A small self-supervised image encoder, trained from scratch: arch swin, patch size [2, 2].
Rows from block 6 of a small self-supervised image encoder, named by matrix and row number. Rows with one number belong to one neuron. Each number is 200 + 40 x the weight over its row's rms, rounded and kept within 0 to 999. All counts start at 0. After the name is the row's rms in percent of the matrix's.
After each neuron's rows are labels from the 100 images, of 14976, where the neuron reaches its highest value: "colour at peak" is the nearest of a few named colours to the mean colour under the peak; "strongest on" is what is common among them. Only what is clearly more common there than usual is listed. The data: rendered rooms with furniture. In brackets: how many of the 100, against the usual share in percent.
# fc1: MLP up (model.blocks.6.mlp.fc1.weight, 768x192), inputs 0-63
# fc2: MLP down (model.blocks.6.mlp.fc2.weight, 192x768, transposed), outputs 0-63

fc1.113,089,174,249,202,205,151,264,245,140,197,255,206,216,183,162,272,132,236,210,180,174,197,177,194,196,223,155,232,222,259,166,178,250,143,202,158,204,171,181,116,147,164,194,220,145,145,231,101,276,208,244,206,221,199,207,155,120,164,210,156,233,174,219,136,232
fc2.113,100,214,204,199,126,124,142,206,231,215,191,219,243,193,222,225,196,277,267,219,250,227,219,293,185,207,205,188,179,207,226,222,168,148,178,204,173,135,136,304,227,164,236,115,212,148,200,181,202,183,195,172,236,207,198,204,263,140,237,189,156,198,207,295,167
colour at peak: pink (43 vs 4.3); white (27 vs 0.9)
strongest on: count: zero (58 vs 19.7); floor: plain (34 vs 3.1)

fc1.305,111,200,184,127,156,233,224,190,237,215,180,201,254,170,204,218,220,251,228,194,158,195,243,191,134,218,249,158,131,232,216,190,242,180,227,245,113,226,251,146,164,165,92,164,102,184,198,145,169,177,219,226,251,241,144,144,181,196,212,198,223,200,199,230,187
fc2.305,122,213,218,302,200,189,209,158,234,148,245,238,299,219,263,194,161,211,175,212,247,252,151,219,158,245,304,209,235,239,179,201,224,221,209,175,269,168,251,212,156,136,237,185,111,155,124,183,211,241,193,197,230,201,200,133,191,184,145,176,273,180,173,180,152
colour at peak: white (60 vs 0.9); pink (32 vs 4.3)
strongest on: count: zero (41 vs 19.7)

fc1.699,092,194,193,203,212,241,226,229,209,212,142,212,220,208,178,176,236,206,178,276,216,242,233,224,176,215,222,157,189,217,192,251,217,193,195,152,339,194,178,197,283,225,243,260,87,222,148,207,176,208,150,223,251,181,181,178,204,111,178,281,278,182,173,220,129
fc2.699,084,253,171,177,216,241,206,203,226,143,240,216,239,136,164,236,185,293,209,188,201,141,207,174,248,165,235,171,150,242,199,215,205,185,283,86,224,244,153,256,179,148,139,197,185,230,193,208,252,270,206,182,192,144,141,157,172,209,228,215,215,180,186,209,226
colour at peak: brown (61 vs 33.5)
strongest on: white walls (29 vs 7.7)

fc1.674,104,201,298,197,182,179,214,226,101,222,132,233,210,213,258,162,191,113,130,150,208,214,242,237,224,229,240,189,139,220,228,143,247,177,212,229,183,139,204,205,298,190,238,221,194,198,274,85,194,153,255,174,202,238,215,179,208,216,283,133,171,241,178,185,163
fc2.674,107,188,139,236,273,161,132,174,227,166,192,227,168,299,184,198,168,191,230,222,176,170,234,228,192,199,194,292,194,220,176,187,202,234,144,211,165,133,193,199,270,157,184,232,193,168,260,153,215,146,195,238,150,184,179,208,253,262,181,181,205,169,174,127,211
colour at peak: black (63 vs 17.1)
strongest on: count: zero (40 vs 19.7)

fc1.368,114,192,202,205,205,253,167,202,218,214,175,245,235,200,187,220,201,158,171,120,197,204,189,125,136,201,148,156,183,221,314,164,208,247,149,220,181,207,284,178,155,201,154,203,223,188,180,194,133,209,147,182,188,199,231,243,235,174,138,196,246,148,199,253,241
fc2.368,103,203,239,248,206,201,233,217,160,212,114,159,231,156,140,130,193,277,142,222,199,210,245,178,168,279,306,104,119,223,176,250,179,159,199,202,245,266,180,197,245,186,159,178,215,202,221,189,181,158,161,218,205,140,164,114,186,237,240,234,213,200,191,200,211
colour at peak: white (81 vs 0.9)
strongest on: white walls (27 vs 7.7)

fc1.344,101,115,230,167,210,173,186,264,241,176,271,247,247,134,191,184,197,196,188,271,196,181,213,154,265,264,177,241,199,267,188,185,175,154,216,161,228,190,139,171,173,218,208,184,224,194,277,147,280,143,146,281,241,183,202,211,225,152,261,207,199,195,220,224,237
fc2.344,090,140,240,232,178,173,206,207,116,185,147,197,175,214,118,147,105,252,207,191,237,146,172,231,175,255,186,171,244,247,146,199,182,149,160,177,145,207,175,197,255,172,235,174,194,186,206,216,164,246,175,171,166,187,201,183,204,244,130,152,179,185,209,210,238
colour at peak: black (81 vs 17.1)
strongest on: black walls (45 vs 8.7); count: zero (42 vs 19.7)

fc1.308,117,176,143,221,240,293,150,273,160,267,208,271,172,237,164,150,220,193,153,163,180,213,165,189,172,178,232,242,250,153,197,242,191,170,213,191,189,214,175,203,243,153,229,194,250,166,190,284,157,226,197,171,192,182,201,244,184,293,162,184,170,182,171,219,175
fc2.308,117,196,147,280,267,253,267,222,206,230,202,174,175,162,217,141,205,230,217,156,192,290,179,162,188,234,201,144,197,147,216,185,237,163,240,225,178,145,263,222,240,248,209,268,190,275,139,241,209,172,187,243,211,212,257,224,121,183,140,160,168,284,211,180,194
colour at peak: brown (65 vs 33.5)
strongest on: pink walls (31 vs 8)

fc1.714,087,181,169,223,235,184,226,296,197,246,203,250,166,151,148,108,203,203,200,210,224,219,190,162,183,202,103,173,192,179,243,231,172,118,181,158,198,209,177,161,202,194,167,182,185,208,162,155,163,237,150,238,171,241,113,233,205,168,170,193,210,250,208,212,98
fc2.714,085,178,247,205,114,278,207,89,207,177,222,179,135,185,160,213,188,120,197,122,193,222,189,177,172,174,176,187,212,244,141,164,245,238,181,240,186,223,176,217,230,207,196,303,196,180,175,195,180,252,164,165,228,187,182,149,233,148,204,179,130,148,235,198,209
colour at peak: white (47 vs 0.9)
strongest on: count: zero (45 vs 19.7)

fc1.580,094,213,159,213,171,177,132,244,161,307,229,226,219,242,137,116,97,191,257,256,184,224,207,205,225,143,230,148,173,226,239,252,149,186,159,175,220,212,194,138,149,144,229,210,194,162,199,183,224,170,225,204,211,176,224,156,107,208,217,234,217,165,180,137,142
fc2.580,081,201,195,212,154,235,182,251,146,251,177,192,160,147,226,222,172,212,172,245,107,195,221,188,179,251,173,185,180,229,185,221,224,198,287,224,215,134,159,192,184,175,205,208,252,188,252,201,213,243,220,254,258,304,166,135,171,180,231,144,224,220,187,122,191
colour at peak: white (68 vs 0.9); pink (28 vs 4.3)
strongest on: white walls (64 vs 7.7)

fc1.434,128,247,236,118,187,221,200,218,232,187,285,232,233,176,183,253,292,193,158,225,146,261,191,241,217,181,153,248,206,260,211,255,165,211,176,199,184,243,191,249,156,178,166,175,176,127,233,239,202,208,209,199,166,194,280,188,187,236,181,265,191,216,211,231,189
fc2.434,125,190,163,171,191,234,223,167,222,169,264,189,217,202,219,187,240,196,204,259,227,247,246,208,266,163,125,100,221,211,191,231,234,196,196,152,232,279,204,244,190,104,221,240,152,270,231,191,241,238,180,215,156,209,158,247,94,167,170,220,204,116,162,227,256
colour at peak: black (79 vs 17.1)
strongest on: count: zero (48 vs 19.7); black walls (34 vs 8.7)

fc1.104,107,152,185,168,148,115,205,216,264,155,246,282,287,131,148,226,158,230,217,141,231,157,114,270,179,217,245,217,215,233,203,175,159,200,256,265,199,177,180,204,201,198,180,144,222,160,184,217,152,221,168,236,133,238,246,146,203,166,218,151,169,167,191,249,212
fc2.104,112,222,277,223,151,171,167,234,192,150,157,198,245,141,197,153,146,218,178,222,128,179,184,253,192,208,192,179,159,123,189,153,160,164,137,232,220,207,190,230,254,213,182,205,213,215,304,226,225,249,197,240,151,213,158,232,221,188,172,265,226,126,234,249,230
colour at peak: grey (66 vs 28.4)
strongest on: count: zero (50 vs 19.7)

fc1.156,107,164,213,209,212,228,175,183,215,181,169,213,206,184,149,253,168,199,213,250,146,155,185,304,197,195,210,165,187,235,138,265,159,276,255,248,242,246,137,248,101,194,195,218,223,189,228,124,228,169,247,259,188,237,199,156,147,158,135,191,159,223,219,231,209
fc2.156,117,172,269,224,264,241,220,233,273,198,260,210,162,196,228,130,151,192,172,226,195,164,220,245,219,227,210,166,252,227,192,195,103,214,207,175,267,262,190,171,247,145,256,209,163,232,182,164,201,196,176,161,107,157,226,249,108,198,104,189,215,186,249,143,259
colour at peak: black (80 vs 17.1)
strongest on: black walls (41 vs 8.7)

fc1.454,087,262,241,212,190,245,169,139,210,273,178,194,220,195,191,236,124,270,276,221,151,230,227,266,236,179,190,201,217,196,224,195,213,218,224,203,211,224,229,268,180,251,174,134,226,163,206,165,119,172,236,262,141,184,203,117,253,221,184,223,154,217,217,201,248
fc2.454,088,179,245,161,199,180,178,235,255,211,229,184,129,170,191,230,196,211,196,194,265,290,215,163,271,220,252,107,184,96,189,227,257,213,163,292,174,187,229,235,193,176,189,199,179,193,151,132,229,241,190,251,159,223,194,160,188,231,217,157,170,223,198,187,214
colour at peak: pink (40 vs 4.3)
strongest on: count: zero (40 vs 19.7)

fc1.218,092,205,168,222,169,230,203,194,180,131,187,260,168,196,229,197,216,179,216,109,217,258,210,203,54,229,207,216,182,172,203,278,253,247,234,206,272,111,185,172,208,272,191,164,219,204,223,156,241,218,161,184,149,159,247,168,195,228,222,181,149,185,207,174,175
fc2.218,106,190,159,224,247,199,288,167,220,118,242,196,266,146,184,124,280,157,176,273,226,157,201,202,190,254,148,280,175,229,195,203,265,237,186,149,211,242,172,268,255,221,118,183,189,143,148,254,260,249,209,198,187,206,184,133,283,213,247,240,197,178,210,201,218
colour at peak: black (94 vs 17.1)
strongest on: white walls (25 vs 7.7)

fc1.518,114,140,191,227,208,196,185,168,228,166,217,284,168,193,196,182,196,190,120,201,152,218,193,272,167,134,226,195,187,213,189,243,151,169,186,178,198,167,207,264,188,139,174,232,199,181,227,185,137,194,137,236,202,209,242,218,225,210,194,257,152,219,206,169,222
fc2.518,111,96,189,110,184,177,205,175,258,258,240,138,182,194,257,263,243,212,198,277,205,200,188,238,178,186,147,173,214,269,202,184,116,206,252,206,238,208,221,216,175,194,223,178,146,279,180,221,101,207,208,192,258,225,277,215,156,242,206,194,212,197,244,267,234
colour at peak: grey (89 vs 28.4)
strongest on: count: zero (45 vs 19.7); black walls (36 vs 8.7)

fc1.250,101,223,310,164,128,172,201,217,205,224,232,178,189,198,214,186,127,163,206,249,173,213,193,201,214,240,236,204,191,137,188,156,241,223,142,214,167,266,118,194,202,99,187,195,189,90,157,205,229,188,267,204,128,163,177,199,202,151,162,116,179,235,165,189,216
fc2.250,102,164,224,204,167,153,222,258,160,188,265,215,187,256,210,216,158,254,172,226,100,161,229,157,205,212,188,210,201,133,191,146,176,167,213,221,163,261,178,243,140,233,259,75,188,186,277,169,152,173,205,183,164,253,201,306,189,290,168,238,175,166,201,205,181
colour at peak: grey (61 vs 28.4)
strongest on: count: zero (45 vs 19.7)

fc1.729,105,174,154,205,237,147,232,104,182,192,205,248,226,236,177,227,166,158,180,272,248,208,217,135,180,213,233,196,188,213,199,200,190,111,206,144,236,218,182,181,218,251,172,168,133,261,224,181,151,156,239,198,230,229,171,227,212,112,165,219,124,160,239,223,110
fc2.729,091,189,216,159,245,183,117,190,195,170,229,202,145,167,203,179,197,236,212,211,201,252,233,142,165,177,173,220,177,223,96,228,152,198,178,187,194,192,155,107,200,136,234,250,200,198,246,185,178,215,231,185,245,186,190,233,174,183,213,239,194,260,169,179,212
colour at peak: brown (73 vs 33.5)
strongest on: black walls (27 vs 8.7)

fc1.112,088,193,164,237,179,236,248,155,125,225,173,176,165,257,193,176,193,173,153,153,172,168,145,130,191,235,209,183,248,236,207,123,233,192,174,148,177,225,236,72,269,233,209,188,146,218,231,227,204,249,197,174,185,200,187,225,206,197,180,137,270,222,208,213,249
fc2.112,067,211,156,112,119,196,149,148,210,167,238,140,107,198,241,116,143,263,196,147,213,250,237,199,151,168,173,176,167,209,264,215,222,209,124,212,268,211,230,171,248,257,209,248,218,167,236,225,222,256,178,179,246,154,158,206,218,142,252,185,198,147,263,265,183
colour at peak: black (66 vs 17.1)
strongest on: pink walls (27 vs 8); white walls (26 vs 7.7)

fc1.484,116,159,211,227,153,148,231,207,146,234,144,292,268,173,119,196,193,227,167,135,227,200,122,129,233,215,197,102,163,198,211,167,208,161,167,204,130,179,295,182,272,110,153,225,231,192,138,205,132,195,174,183,235,160,206,179,205,209,213,199,210,189,183,177,205
fc2.484,109,194,206,177,246,181,196,178,184,182,144,120,223,248,154,190,166,335,164,147,218,154,182,111,115,184,257,232,167,249,235,190,200,197,164,187,52,243,154,196,169,226,189,244,249,102,177,186,142,253,251,189,245,190,261,180,159,214,221,208,190,181,142,280,140
colour at peak: white (67 vs 0.9); pink (25 vs 4.3)
strongest on: white walls (54 vs 7.7); pink walls (29 vs 8)

fc1.169,101,142,192,187,242,194,176,153,195,129,212,213,152,213,187,215,186,172,195,195,182,176,241,204,203,134,210,220,202,110,246,253,215,189,218,159,153,240,217,274,246,181,227,237,278,204,185,194,211,209,200,170,165,248,214,204,177,207,162,215,242,203,275,181,216
fc2.169,104,177,157,248,221,175,243,154,233,192,222,255,121,147,218,181,189,116,218,145,203,227,174,265,213,199,196,150,240,183,213,205,199,208,219,180,225,159,185,182,265,195,214,208,109,236,170,215,197,190,164,257,224,237,285,204,229,178,154,238,148,245,182,188,218
colour at peak: grey (79 vs 28.4)
strongest on: pink walls (32 vs 8); white walls (31 vs 7.7)

fc1.234,118,175,216,254,219,144,204,165,212,199,212,245,192,201,157,153,127,143,227,240,228,263,155,154,197,203,180,180,264,149,175,153,267,150,200,124,178,240,209,204,226,173,161,186,267,145,264,192,168,136,213,155,179,261,174,128,162,145,228,184,201,175,212,234,154
fc2.234,131,121,211,246,180,152,224,163,202,219,244,242,179,205,185,209,140,131,186,230,157,147,214,164,228,170,205,188,179,162,125,188,205,202,112,245,225,274,213,186,188,284,268,183,215,191,178,209,233,179,187,266,258,213,214,220,184,188,301,249,181,114,133,226,171
colour at peak: white (90 vs 0.9)
strongest on: window (93 vs 59.7)

fc1.491,104,176,182,181,108,235,204,188,202,228,166,254,201,243,225,232,217,307,217,164,233,175,197,268,146,223,231,197,209,251,124,195,230,216,227,260,197,197,263,235,193,279,111,190,162,168,138,208,172,220,187,171,213,157,132,186,227,110,224,199,165,223,149,181,176
fc2.491,113,227,205,192,308,198,211,212,249,105,141,203,228,172,176,212,207,235,188,191,219,179,190,194,117,278,188,185,155,214,206,208,185,222,169,220,249,146,172,163,189,211,227,226,155,165,173,181,124,159,207,196,201,226,176,188,245,233,296,126,186,220,265,128,172
colour at peak: black (54 vs 17.1)
strongest on: count: zero (48 vs 19.7)

fc1.538,117,240,212,176,253,174,237,177,180,204,152,250,182,206,170,231,290,174,152,176,206,191,184,209,185,241,188,207,131,157,272,155,198,139,180,250,259,240,240,185,321,213,137,238,112,206,226,218,117,181,145,204,225,229,186,195,235,250,215,177,227,215,233,260,204
fc2.538,124,249,226,210,171,157,201,212,172,183,244,243,201,183,190,247,229,252,228,177,199,238,188,173,199,231,226,186,198,270,158,144,217,227,221,220,150,165,271,153,185,223,201,233,173,159,212,146,210,202,205,195,233,245,244,176,222,144,274,142,130,242,230,207,183
colour at peak: black (83 vs 17.1)
strongest on: blue walls (26 vs 8.4)

fc1.416,114,179,146,256,148,214,262,169,118,197,201,177,133,148,215,180,193,197,238,129,235,168,146,202,125,194,245,229,262,97,264,219,234,108,170,212,247,160,207,192,233,180,127,182,259,261,166,320,164,166,164,200,147,163,235,230,201,176,192,149,244,191,141,190,186
fc2.416,095,234,211,264,285,206,257,189,247,238,225,166,224,161,95,220,156,232,183,244,190,192,193,175,152,243,226,232,179,231,128,204,214,158,206,165,168,171,178,183,236,208,201,230,222,222,142,305,185,160,221,199,221,219,169,138,202,277,143,230,183,256,244,168,182
colour at peak: black (42 vs 17.1)
strongest on: yellow walls (28 vs 8.7)

fc1.134,107,182,182,246,214,219,276,179,180,177,170,198,292,248,199,150,214,160,183,161,190,220,178,199,187,210,153,229,195,238,221,152,154,219,247,187,174,217,286,231,303,197,237,241,224,148,152,177,218,210,201,194,258,221,135,145,211,227,250,212,179,173,147,258,203
fc2.134,110,251,162,254,134,205,202,213,165,231,200,278,258,159,174,103,265,69,222,203,219,185,203,251,173,210,199,222,139,213,196,181,176,199,166,225,130,250,160,240,175,145,154,254,192,156,216,188,235,250,217,243,240,162,221,119,256,230,190,186,149,206,236,184,199
colour at peak: grey (91 vs 28.4)
strongest on: window (91 vs 59.7)

fc1.8,098,218,174,220,190,143,152,196,223,246,198,170,273,153,142,212,196,328,205,242,148,208,225,243,203,213,230,175,220,164,226,177,205,216,240,240,192,140,93,230,188,203,206,184,224,189,268,235,162,172,164,165,201,160,268,183,148,156,176,171,207,233,174,271,221
fc2.8,095,163,246,225,261,251,206,227,154,200,114,255,191,190,237,232,234,228,226,182,188,171,168,226,160,179,219,247,99,218,184,244,238,197,223,247,244,178,233,201,301,203,241,236,199,195,237,195,164,242,224,165,227,173,205,131,140,210,201,253,224,186,155,236,180
colour at peak: grey (62 vs 28.4)
strongest on: count: zero (50 vs 19.7)

fc1.530,114,166,111,190,215,189,256,209,221,194,274,305,193,204,251,213,198,274,251,188,221,230,177,294,140,188,176,268,162,184,184,198,175,242,231,180,243,219,216,227,207,163,204,241,219,143,132,268,178,173,241,266,187,247,218,238,237,216,159,192,134,161,153,174,138
fc2.530,101,169,194,223,216,111,216,206,232,175,175,208,208,223,212,217,187,232,243,236,154,200,205,177,226,119,209,200,158,196,82,196,171,201,246,168,163,225,140,189,267,201,267,253,161,225,115,268,213,154,161,246,157,268,215,214,168,213,169,226,141,254,217,173,184
colour at peak: black (37 vs 17.1)
strongest on: umbrella (40 vs 15.4); table (34 vs 15.5)

fc1.480,097,219,281,186,240,165,206,122,196,181,169,265,153,207,104,189,199,213,212,218,193,172,189,219,244,221,228,188,226,178,201,193,249,161,306,139,220,331,251,175,216,154,273,143,162,183,168,222,244,241,211,172,198,223,174,171,235,222,232,248,245,158,211,196,254
fc2.480,120,188,139,192,254,119,211,92,129,154,280,223,161,205,193,185,146,180,258,183,252,206,235,199,170,210,214,223,271,154,132,220,251,185,194,129,156,246,268,202,239,253,199,216,305,210,138,218,204,161,128,185,200,219,230,220,133,175,194,235,138,83,233,204,174
colour at peak: white (98 vs 0.9)
strongest on: window (90 vs 59.7)

fc1.95,111,208,176,202,255,173,192,188,218,176,188,173,146,148,240,211,208,247,238,204,190,157,160,198,191,209,244,261,231,247,164,204,148,159,231,232,255,193,211,153,211,258,325,239,145,205,222,229,246,193,282,166,171,136,217,204,225,256,194,227,155,263,214,173,165
fc2.95,110,236,170,193,206,209,223,315,202,220,256,233,154,164,217,147,222,116,206,182,172,179,213,178,239,239,161,231,167,234,181,204,212,334,205,216,268,199,188,120,189,161,195,181,165,305,191,195,169,93,208,198,106,188,264,223,82,217,163,221,236,248,163,177,142
colour at peak: black (82 vs 17.1)
strongest on: black walls (48 vs 8.7); umbrella (46 vs 15.4)

fc1.443,116,211,203,178,246,174,230,146,205,181,217,191,176,188,211,231,121,254,132,170,192,176,231,171,219,175,180,161,190,160,213,152,209,200,175,182,220,159,211,251,199,250,190,191,194,316,176,166,138,192,204,163,206,148,128,211,190,200,240,174,243,112,149,186,133
fc2.443,141,187,166,208,248,248,183,221,211,272,199,181,196,178,175,202,188,106,166,202,253,224,179,190,234,228,211,207,133,134,250,274,135,187,297,215,182,242,223,155,290,185,152,187,228,154,150,215,108,255,232,223,220,192,208,172,224,201,189,151,208,207,167,246,260
colour at peak: white (49 vs 0.9)
strongest on: teal walls (26 vs 8.1)

fc1.28,100,222,157,221,172,181,141,184,192,216,221,228,222,153,160,219,160,142,175,200,230,191,188,209,180,154,206,170,244,154,165,174,212,138,213,191,148,222,219,164,135,230,175,219,220,184,186,173,76,157,205,188,240,153,181,185,230,201,246,195,153,141,173,192,199
fc2.28,101,201,244,228,267,177,200,143,215,149,189,157,250,161,228,187,227,187,192,203,268,203,248,216,163,230,158,168,214,207,210,109,231,215,157,182,179,298,103,264,258,246,203,232,149,217,237,122,217,190,170,209,186,179,211,155,270,254,162,113,184,225,182,171,205
colour at peak: white (33 vs 0.9); pink (25 vs 4.3)
strongest on: white walls (36 vs 7.7)

fc1.278,103,202,152,175,232,205,204,168,168,252,206,107,156,233,233,190,186,200,298,168,191,151,166,234,168,236,248,164,337,194,213,279,179,158,137,256,187,177,209,187,195,238,213,233,194,259,203,251,212,189,269,196,195,237,266,228,284,187,206,154,133,246,227,227,234
fc2.278,111,237,278,231,189,190,239,202,178,256,216,163,117,228,178,160,249,208,168,173,222,183,187,195,191,188,243,174,240,163,158,161,200,270,220,184,193,222,178,117,177,177,228,213,189,229,202,183,247,205,127,205,149,219,189,244,173,260,153,198,141,262,123,172,134
colour at peak: black (56 vs 17.1)
strongest on: umbrella (34 vs 15.4)

fc1.448,109,87,164,273,241,253,196,144,207,231,265,181,191,212,255,209,213,177,243,192,166,174,201,177,126,188,153,168,177,272,194,220,206,221,208,156,198,112,215,266,253,216,229,192,189,232,180,189,151,130,228,175,159,197,170,229,250,214,209,208,211,179,250,206,195
fc2.448,105,171,186,317,255,239,222,203,174,275,201,213,83,221,162,257,205,153,223,206,190,268,186,195,218,277,189,196,182,269,216,261,194,90,175,204,149,164,153,181,207,194,250,221,224,223,166,178,240,237,219,189,213,160,180,225,197,252,149,158,218,214,244,253,150
colour at peak: black (82 vs 17.1)
strongest on: count: four (47 vs 18.4)

fc1.507,116,260,198,247,187,193,230,172,235,181,188,182,263,191,172,190,265,269,219,117,188,238,238,227,185,187,257,206,202,225,246,136,191,211,257,176,141,116,184,183,271,205,174,218,180,150,215,120,171,179,146,226,237,197,168,163,233,180,266,127,207,192,186,201,182
fc2.507,117,125,231,211,169,167,227,221,143,124,136,223,234,191,236,170,196,175,263,255,240,191,189,212,206,234,214,174,231,185,257,296,262,228,218,182,169,131,202,199,212,176,237,207,200,185,204,208,180,241,225,211,240,209,195,168,284,160,274,187,226,234,174,224,196
colour at peak: grey (93 vs 28.4)
strongest on: count: zero (42 vs 19.7); floor: plain (27 vs 3.1)

fc1.114,123,198,212,234,313,179,183,137,202,202,154,255,181,174,207,201,198,193,191,192,227,152,179,161,270,152,231,212,213,171,240,202,159,161,183,162,196,233,189,207,255,186,272,205,293,221,120,219,152,199,209,185,248,170,230,171,153,211,149,280,239,190,245,175,193
fc2.114,123,200,208,162,262,232,246,199,224,206,168,163,195,205,182,230,184,149,224,164,208,216,176,170,219,211,177,185,215,162,219,205,185,236,210,137,180,213,223,145,179,171,175,239,229,195,170,237,208,174,186,153,198,199,258,219,144,191,174,224,238,228,250,166,163
colour at peak: white (46 vs 0.9); pink (38 vs 4.3)
strongest on: white walls (42 vs 7.7); pink walls (31 vs 8)